{"crop_scale_min": 0.8, "color_jitter": 0.2, "weight_standardization": false, "blocks_per_level": 2, "attention": false, "upsampling": "pixel_shuffle", "init": "torch_default", "nesterov": true, "ema_decay": 0.99, "epochs": 43.3, "warmup_steps": 430}
Rows from block 5 of a small segmentation model, named by matrix and row number. Rows with one number belong to one channel. Each number is 128 + 32 x the weight over its row's rms, rounded and kept within 0 to 255. All counts start at 0. Numbers have three digits each.
Before each channel's rows are labels from the 100 images, of 14848, where the channel reaches its highest value: "place" is the part of the image that holds the peak; "responds to" is what is common among them. Only what is clearly more common there than usual is listed. The data: small charts drawn from random numbers.
# convs0: first 3x3 conv (model.mid.1.convs.0.weight, 96x96x3x3, each kernel summed), inputs 0-95
# convs1: second 3x3 conv (model.mid.1.convs.1.weight, 96x96x3x3, transposed, each kernel summed), outputs 0-95

place: top centre; middle right
responds to: radar chart; one colour
convs0.83:153146080122153092111151056117139064116104066127135120159090100112096085100068056098097072105099138115067096154154159185169140174133134110147170157088133143177140163119099099149074109158144103123144108106136136144161170138108179100185148131161169143140129128086070125152103124157113092089
convs1.83:102100150147110140123099174114123207132177171094160149108151144117104202139144166167191162189145118160163096112120120073152125120191102117131056143114142126122104100137130126149140136083134095157116149177122108122097107170117106091090096117098057142099107106178211104099149191118114151119

place: top centre; top left
responds to: heat grid; items: eight
convs0.24:128120080132113106139118139076110132128142101137182096146119167133172185131104120255165092115122135122156115119119148120118139108140138155168127121164128132133141138136162143164171158139153111144115096244106113157127114120094160131129136106136120126117152127095119100119088109120236149127
convs1.24:157126167116151113122122099138150091127122118135099170131117157129153061132130165000102125158178153120142110143138121127121140151114113138079141145096129099086046184130117084130124130130141171161163118052133105106147177126151118151132132128093102151087124124160179157144143133126027145086

place: bottom left
responds to: radar chart
convs0.19:135100123092113150212135123091135136139146115107117117157153149124131078122145134129126152124141165100138131125158127120133131176093095145136128124219152136142113137138131126165150147134120109161137139134133118057163163201174173158052081219136130244079142126137141073130082166158128129136
convs1.19:136172100127130081093137052159083110170097074135156084118124165180127143104163114112115064167156113140134094127170157104172100091115079133162140106131122112117128099150223095119136167122164173151168073116110113117139088109140166133089123075172135085149110102134111127126158068066101175144

place: bottom right; middle right
responds to: horizontal bar chart; heat grid
convs0.61:166121123141084101079126130130163100165147143139152127217113122176085150094164061120179137091155169147080128169190142128168131147132078127129177127065141132145150077156227118125095117156162063103126124112136095139108096136131102067145131144105113108102144189106121094140125132127131080093
convs1.61:135182135144161103135154085151102200056112083107095217083154132107114093074070130111055131114134123137114064118088114146152105115118117116130120153144131093138072192086134132157139153137136134164103089151100087163130159117134112179169125105132108133090123087116097128068128107129079188154

place: middle left; bottom left
responds to: heat grid
convs0.75:138182144145120145111142096104115142106120120161130116134121122097103141100098097119100141102114159134068124128177118131110104183105127035122155121009143096145106118106136102144072145116106129099146176146110200136143144128106160027174157073120130168120160150120097172156078130143101176109
convs1.75:114126098161131079154089167216159118142110119151156130173166114094173087128109115126132102142151122171135146153156137140111210097083179140150098137161175142118127132151134174149169104161132108149096109096123107107104044141166126152176079140151126127101040131123117107109143104150170051075

place: top centre; top right
responds to: heat grid; items: four
convs0.67:164147133077128153128125119168134152190146113090128140173171116102057151136169117147155143172155172150079095179150159135090138162115097118110155134065145105112159178078128147109067086185145111099079123124091102095121133130132141123169175161146137081084134077100087108152150193136173137067
convs1.67:127104105153133127103159125097114144101158122166102186129054121150155127124071128118048145148075079144112124071119129180166088108137125176116165117183108133200169111169156107173137099122094131127137134133166123120173121071139117147083120089150127156178133149160102217130078135146082120176

place: bottom left
responds to: radar chart
convs0.88:125091132099124144115095097094099135114108137120127133140121147133055137108128102117125105114104152144128120135147155162113094154142062195166169166103102120186155183142141142088145128255074152096165131147135140127118110066108168119106145163132089072132106137123123112134106170121118123107
convs1.88:140141157116121121091128110137110152201153123160168105115141132089118127126149137126124083118136137153125165137135103146088178122096145015161162177129156098120073109123120101072149185019145126142056111080124121119126141173164129172172164108125141049113168085124128107145120100134146121109

place: middle left
responds to: horizontal bar chart
convs0.54:120150132185139131104158127053120125115145096137152126110099148100145127142104142120161095154132118151178152153092115117128130090152140187086079122109085137084150130104102091113153144150145151163125150137133130201121142079110110125166111111121178086103250109126115194124064113098132125231
convs1.54:149127129183105130142099135176162074094115169129096050061145078156120144130103171134166150085117114092133138109030126116159083085164175106183113120141181086154134127149118119186140089144111156096125132168168065187145119126134159122175140120140128089137145077095107134140138103175104128153

place: centre
responds to: horizontal bar chart
convs0.22:130127129100139154112154117102122134124099109104076112165114129109122102117172130132125136136121130124158124121129107118151111176102101089058119140156159126139148150139134134142156134116104125218129138128111114068139159242199127188078121255125126136096138124127131117126089114142122132157
convs1.22:090133157112122149082107171148184115162147147107131101105088122114102166088062144140149131120191085118134157078175114105152178100115161166127105124043106142079128204088140131193105125127117121138102103082113157152161147087099155167131178073097149130115126158091117193135166074138138125099

place: bottom right; top right
responds to: heat grid
convs0.69:204151119144154193132170183149140190141147151090125173142160159126113157106144109082126123134173153146148129156118141109106149104080149093106132123051148085032070121061122079155093124105120118126132123152122127109116093204106129047148175147185122125163127134127150110146131154138141132104
convs1.69:120110125139141109143129114064132103085125130153109150143103120140153151138075137169108146141137111184062106079111102187150079125142084202140166122183123177145176109156135163151154111094046144111132091139152089163174125096162087198098071097122164161172131123162073152095120118159108125153

place: top right
responds to: grid lines; rising
convs0.65:146140068113135136119113113144119104113100109073121132090084123189080094148211116111159148161170191217143124144143184089183160152173114132126164140097146125148178050117173153120108097123175113086103113112142072104126081135092115085150107149111117112101137124095065114155137156112126133104
convs1.65:130102140163092115155147099135146137116204124202107183095199158140132117104054112131108087086088108092125110064081089207145086107120110154099115141170167149120096100174081113170152109106120105138126123131149155155158161117194132143124167120107109093143132067165151171152154087138122110139

place: middle left; top left
responds to: rising
convs0.29:134167120172090137182141163088189155135129141127177129100160186121179136103093153125157107127143107111123114124099132121105106108140168122228086132124133136128144157122104105100147136121127143112149111125163141195076109098061155152160167034106148146103193107085123140097076127095133077191
convs1.29:073114121084184124120120098129079128105134125089167145145058121111123118150153137149108139159147149168126155101152074152136198201071108128129085142079083133084048158095164139130087136143105178123102132088120129139165156132137107142103141165162141196098115167149145130126123085199151174082

place: bottom centre
responds to: horizontal bar chart; grid lines
convs0.4:126129143125149123148106104112175095207169138114146189098152155078133102213126194023130125145135135124150113092124097163112079092092090129099116130148099131090116135137134050132125116130120181131114092046212150109111086114134130128123133135099131118103149100129123112105124165092147098168
convs1.4:110129068077110122133159164158103133051103128112106102102083097148106153045106013164127119118118118122114089176052168116131180107164125141115139156096093135145141115087151098091104143138146078105135154191094124151121072120165155136137115094154116095171129158120166101159114128138164146137

place: centre
responds to: radar chart
convs0.16:140094121118118148159107117110188143160144134127165112156164169120145137166133115111114133147145171108149127132144149120139132177076156121163171129195180080134108121117107118151103167124129096170109093105135132095132088184144143145058053204092141204094159132114136035154065152181131115137
convs1.16:119091181109119143131113095172147146095088079148097132092112148160160130100079135097186162125100059137091133134165113113079128070154107143120132147117108117159182130157093166150163144177141095140104090107119139103098174168081071130093202151201168086152170142145176113102123090102161117161

place: middle left
responds to: pie chart
convs0.31:109157115158130130189138146066187120119110128101153095075114167096144153158079114123134081124074145112125108110072090107099096040144147161184096129127148111111135167130117105149134147160133144101121094132133124189098128111105188171168134046134176197098193089116108125132106136128115149180
convs1.31:106135076089151137086139141159123090178130104151083154115099121122163105181152135116103103091172149131145139124119154171124155164131164172082084126064090148092120143120121135102097118171087158137117150153109151071227110121131168175069074167101095156123148111131099135143058168186120081107

place: top left
responds to: pie chart
convs0.3:091163079119161116125108093091117134101103115116103067077054132132095155143133099112063152095171065129142203135153170154178109141148104128142143126168124106108103116191159121135141131141141120114187079155188139169121122119131118134092121118162181112144096119140143111062097144142065204172
convs1.3:129091138148112125106110127136129146133155107148147148098154110165185142121076138142211079114125214121177068132052109097130160104097121134047136135106177145149123076145148087112187138158095143136177184093125147140092162128125142105106123134128056101110156171135127141163130189100167124094

place: top right; middle right
responds to: heat grid
convs0.81:115133171167120171091121137151120107164112146163157146191147109121081138087187095128119158151122165169089134106156158141090144132124138056137144094060169108204156162090090161142090107192150098112116131113122139168139095121056126074170143113141128151070134089148084162106090158081152095114
convs1.81:139116071082130068109099106105144226075142138138169113084099110136098144114072136162198093138142052078124137155138092116128126126131118171111087173076103134121123112153208115154084143075158115158150065112109154151155157146178129101110159113125116123160093157106122106118157100147125172148

place: bottom right; middle right
responds to: grid lines
convs0.63:156101070092105110073130099131092127183139121204143141196153120059089160172120090148140115096115154142114102149170107137115132134131067077126170165087172131152175137143110121115088117180106132103066099096059118095086112161144104124150137152143173116100151144173135131199151162117170124105
convs1.63:137152112131159153156143181124104106116107182126118121110049135145123122168118141121041163179105084145085127117160123161148066101108138148129157135159094124146134163111140104158143108142080160121201117113161107088135174110127143114125057120102208127157125084127069194091085112111071161159

place: top left
responds to: heat grid; horizontal bar chart
convs0.9:153154106134119170119179133144126118104132144121113113141068114128130125240080098091111125073124130181141166089123109133142067081083106149127123121155102174147117054216109097115162175180115168139200155102148146129125095118147126149125102127157169144164127145075107104109124123078156091113
convs1.9:071084118164096108125107090122109147129117130158127152139152126152116147080119106160154144183115146130142092165076169089124146116178126113171139138096119154145104168074097185115110110104140175102153139159086119082096090113095134112118117117070060137085166137161159129247130169176074164128

place: middle left
responds to: radar chart; pie chart
convs0.59:119112120164123153120119113109123117104153136111109104117099107095153100139125131122127091135148118115187142146068145117135116139142124217091074140109048089144120134111102107084218111169142150255147088124122145114114128151086127103112109157116134083219113135169131162149086123128144162120
convs1.59:134133121069142103075116139164148143171111094163139122129158155159068150115120121158119106137164089149130109122102116175108091148143117099112153133174201135179131147130152145169086214056124104058106135127129085135116133101202148150122125094105140120161113030165110162122131152117146141201

place: bottom left
responds to: radar chart
convs0.93:119152124092140150156145134081120136139089143132081142130136156136135135122096120115122126132127129115138112116122119126135104112116066162222171113128255127072124125131129113069141138133070136096112161115112145118069132133182131151111148123144102065124145117107133116118255135123119133106
convs1.93:137111068082116128154148101241095096116125128118137101152214123135136104165165149128173122118100120145141121115110134137118139122118193186147064119160032089079078128130165118139141146174136144128168122190118103144107147112095108102157094145117130194137090113121094156145099111163142144163

place: bottom right
responds to: radar chart
convs0.7:094139127124143173135140183130129077143133116101121116212089134052148132255080045110093109124133103146127155144188134148108120109161157127148158160137123122153173085219100106145160161128142152139153135066111162133100087130097114128121124164157148125125134122130130161112141093099136118152
convs1.7:145082084135091096104077122114190174160137102131146176126138128145138191053180192108152158145071134104173076173090127113113131110128089128108142138055135128145127153127158143107106117150183097127102093123128065166098148110140129069126129083116087117150140165155142092217135125169135140110

place: top left
responds to: pie chart
convs0.80:121155187171065133125169138095113122157121099154142085119107105078126127102152134149063140147127161174087170082161103176091109086106124050124158164060132107170122134095105140154094095115052088097094112149156164071134134148104169072180113084142122136134158104116121163113107143157107097096
convs1.80:150092103103179161157189104079168145133159136101125153145128147185127160113102125168182146053181119093130155137151087098123126214104136215153081114132145154162115142121147110153128137099154182158182130097140116177180103110091065167066108109122123127135104146106133128112113091103107127164

place: top left; top centre
responds to: grid lines
convs0.79:146133208150085105097119129098100121126122050140137076117118099066123113091093089100107103143173107120103180119135127161081128107087146037115118112101147137182089135087109131175138134086031119148128155147135212131115121147082117088175160109136117111145157096114124145100106124138147165103
convs1.79:139143106113186164119109154131100133113120144096106168132093120169157183212113162136123155188136096126113145088132095109137120124137139158137125115160082110110203152077178109148092087121106111132197121088100159053143115067114187162102133097141175181137124136081162162087117169088088143120

place: middle left
responds to: grid lines; histogram
convs0.64:107141100107121088107107129117074121109164131132117127111131117139068119145187087108150136084128172165111129204167132141200159159137088089134183127090150126127135048182141172127104123107133109072100097107160034070097142141132103067153172180109130092115146164177101121125130134107130113112
convs1.64:152109141169113123189190121144124139091113119131125176110157133092131085105065116146043117084104124128093112072103122164104086098141130154157140127159181123130167149100048154161139152101114146152137110134122134158166122129193141173124061139115141108149108078083089141086180125067091182159

place: top right
responds to: legend; horizontal bar chart
convs0.38:175066159124146080107182085094140105084107061153133143174117122185117115104096097083147049167120140118170181116079151181169148120122121136132137139110144123176134119074112171186130131151106163128168133139185135129122082153175137151125137172116149118155118189129115100161107154077096090081
convs1.38:120194154089123199112088149114124158170141147083109102105132094057120121195170155173132175133133146098112109172206145117149082144113138076114099103162092145136131117080141124117146142148223091157111138166086102152100162098074096105114157124159104137103142118167163154077124163119117099138

place: centre
responds to: histogram
convs0.34:105082102125106118159097143074103089090147167111143188104140143174152112151080221112166114200118147159160128107093119102109108094158139159153153132132114102123129116095089077158124142133173100133141074104106074159084091113097159126110141091138142141090156133152134122088048124176099160206
convs1.34:154183138062127110131133079118136101159172118076137049142126158106086069093137058107047136106126124106105131155172111158130176150059126142120091150089102209092098141070152134111141167148127136142141123143112155139127159135144122125110137141092084118088091148167111116162146065123165110080

place: middle right
responds to: radar chart; pie chart
convs0.94:155156120120159156135159107115121180134112112116130110169147124152088126086091104115105137138131151162053106127171163165152121121093095108169182144077238105177161145126141140079057081191169096085129147146123132103140152175110141088192135122159126070114130137089093106136162143132127120075
convs1.94:096145150138066098134134144140138073148105124120121133142148122113127158115219149129101129102128175132130158171127175044134145152106133073072157154150154154142069119126107147100102183143167135080058150090126126176081087137143123158150158184150129105098151155161122163151112153112168119033

place: bottom left; top right
responds to: heat grid
convs0.43:131046119100166087123123048112127117100122136078124180077111115182115113082132115109125068138149088132142115092066185129163158125150157160155151167173145126159121076099111135150158106132154094131129053122174102127084081125154137159135153142107107117133158121096122142113119201120130211169
convs1.43:167156162122086167165163184137161130161179149172130094092141132109155119174141199133163120110167095094132173115196108147149081132092158091098128069126142110116136135119085063115108163147161083140155117109103181162115119111088118075128149116092135096203133129143163097154153110099105049119

place: bottom centre
responds to: ring chart
convs0.10:153154128104136184124135162126117118088142174114128150106109116020158122123116118128113157113108125163128188124086064191163091116128113177133152124145130161086144079137111048134157108099102141140175105111152173087082129113165155116120115119178073126160120160116149141088081104039135167158
convs1.10:110046091158114101121156133105098174099129110146128102169096122154149138118115145106130117151165159098208042165110130122106154095154124125083195171116141160104147160164119152118152122087159165132101183103144119137109151125089099106118134052070121152125133181167098125199116169122124197150

place: top right
responds to: grid lines
convs0.28:186103036139158121158082112119156108092119102058153118103102140183109094174118113110171101119138177149148122162124155085189141099174175153179143132137135135159156074131136120169126125117183103093134082119134048145101076104091160133150155095104129149088191116124112104134101126095098158157
convs1.28:092189131091120119135129136124129131143175161152176136131155184100108141146130068128162107129159158099121123088173125122115143141092092128129066165057144134062087199164081173071151128125158153120122127101136181143092185198142100168173146158132104111107093164170156099138171097114179131131

place: top centre; top left
responds to: grid lines
convs0.37:118070144103096112097091102083083084145168161127157178095118112147143161046092142101127096093106086147119092084070129148136067094118114142137107184132125196112165084155145132105163135139131147130134077123205185163084085142147105131126103114144107135117160171080126122110108155141146195161
convs1.37:177213098151139132167170142151172172152129156136096081112131156055153082189179152102100160096190090124165168175180110148121150143158116131085166061165066100086088127136130100108111139158151108157107162107135091146135122133096173101131175155133167135127122073116136132146126136111103100117

place: bottom right; top right
responds to: pie chart
convs0.53:141146140123165136109167149113114173146095097147082179173110125129150172082094078088098162101121091142108120157148148161170134152091072079097178155069202159104146136124154134134109094093090110056084150119075125092108106196150128093136131141124111116145065141139166163136150141091124133055
convs1.53:136132087128118131110096095227120082119146146103072102090163120140121053111182165129102107161099183112125102126158123118123163111123164158134109113152114082070112092137097144073160125187134154080132178178157136155165134118117133163120088110201139161142143158104125061152148093197138127126

place: bottom left
responds to: ring chart
convs0.77:143120134149113142150164130144110134078102101142123102146089120110136150114098116078103174120149149178159154144116135160140059132104142143156143121130098113130128106098077074127118094198102071128098168116144184136098110065087140209114117091183147069131111098122198155173130202099095192111
convs1.77:135117130131185118139132147097128177143171174138146164124134136118145102154044059166183123168150082067099131143150078205132132089145120171141097138109160132122154115141170147159125134055111138164216082139146123093193123131098139085105121120095106136162086116140105095122163130126115139192

place: middle left
responds to: pie chart
convs0.27:132137143179128114145117156096177109111117142143149118088125181124161135126112156044144129143143112112170140124088127125121113119086173126178122079117063100135127147130119064105171126087133173110156089071148092168048178083136185182131135055133162116172173119134126097125083154149122129192
convs1.27:132145125072128165122137094122082165155153135103142156147103142103118098133113077201076115153137178166085117109159094159110165164121125146115096137093089154066075119078119148091087151114103068157154124181112190115168085121109104145109116128109096172045076168119169140100130108129192151115

place: top left
responds to: heat grid; horizontal bar chart
convs0.49:148137123152142150125124146184142143134143122104139100134127101107121122190157124113124115128159103149163152129072136111107121121161126130062072104150072112213130102098150112083171103147203110209121079102107130083101110093139097187164066203156136097197103102164118147115144129108148149081
convs1.49:131103094186103100112088124203097083113151131166079116067134102114127094122176098130148130165100131090134120152122131095156145072160147151179146151175187082069104111127074136144140124130155132127155174200186115169168135124108134117136108123148094104097155185066124078152155096159106115181

place: bottom left
responds to: radar chart; one colour
convs0.30:154090093157151175149095126112159130098124077075151118129037141089118145178110150089141158143158125165153186134117149172086116087161153137174121171124154160183171105138141122185125116139136143122085089146104087132118093153079153154141159098146131173099163097173236115154117128107140141166
convs1.30:095132134085137070106146107103102150175110166175133197114142138135170133133157119169116063120079156104118112106177128072127153177096130105083103052076081068063129156125112178107125133129139114125151155077109193122161147100136138110095098170088128147097132154122078152105152164151149117073

place: middle right
responds to: grid lines
convs0.0:177169200118090149121081093112119112123146136165134158130123118078122139078144107141147111197166113133125133127079101116097089136145077096125129154126110131129131125087127182077159130160056064155139149141235245147104106138107121126108104129121104126121110082123103116084121103091131127135
convs1.0:126073093118101129126155093111088102092107096107111081166108133163115129095100185143103172081082167175109103103103118108115104103118191127123170162087131140112160166060077086149154154145144165118211158126039140087140155114168171129138101130133099115114141141176123177159113135160096176137

place: middle left
responds to: radar chart; one colour
convs0.25:138123116169146135168144084096136126107109135084150108100129155072155153101084103088152123102161117093137120113120127156131121142164177179162149137120139111147118125140101077160164170144161134130095103043093102168131240098103161175161151079081163167095211099117109120152105109121127077166
convs1.25:124097151101102123109082157106144120146099170141159104174165165159148104105154163151068128176106221192156122094155067131105118101084111121137093098079114098069158115120136140103099095131156121155088140132106132121126044136048161116112116116130121104173085151134108125087104113146159181185

place: bottom right; top right
responds to: horizontal bar chart; grid lines; items: six
convs0.40:137068141149081132092065119117127086152107140131131133120134138196141121074235105091172172160148148116154128143036158113086152122100147141098140115197117106110081127052121197098144150136084091140092129107185147149121120128132103110112135086122113113148156151172134127143119182109119108128
convs1.40:133179159123160148084144158167133147125147091097119110075149107148138079112133170215080079087186119131171142143189106123141127137127101129086089128113117090128173147158142084132101133182172079108104148148139159171156091123118130099162145155099149157088135049105087076115096179109145127190

place: middle left; centre
responds to: flat; scatter plot
convs0.51:154158135146136129084127106145117141112101106090106109164124108108105114118135132133135120133135094113118120125120114123112087150100106087098095151255056111168150148140125144099157101107125124082110192121122094087159146109217106067117087211112116101151115121130154149114103094136121121100
convs1.51:076125092143167161140143119148110112162227149165127105078051128134124080123073187123115135149160152123132108104148099116091157157205131128156152149066114106122144111084158173118107142215120128098155082123087127143160161106107150088161156102118107174091143150131141085075139093098146120116

place: top right
responds to: grid lines
convs0.2:135154142110067124141116116124117102117127144185076134138137149084129119226145044116107097140198101157100126131138102133133084122127112138122118166146098167133164058205121119077159124132060149122147135115228158113127143118110155124109134081136124103113123200120114098157112107077098147107
convs1.2:113076106121110139135159110137120139119141138142142134121116121220154132075094125119082162113067192136176075126121168057117161117166143127147146142092133136088093149090095143160143151155128179112130158120060151059104124130138157153125112176106103137120163088124188167184168174188079158115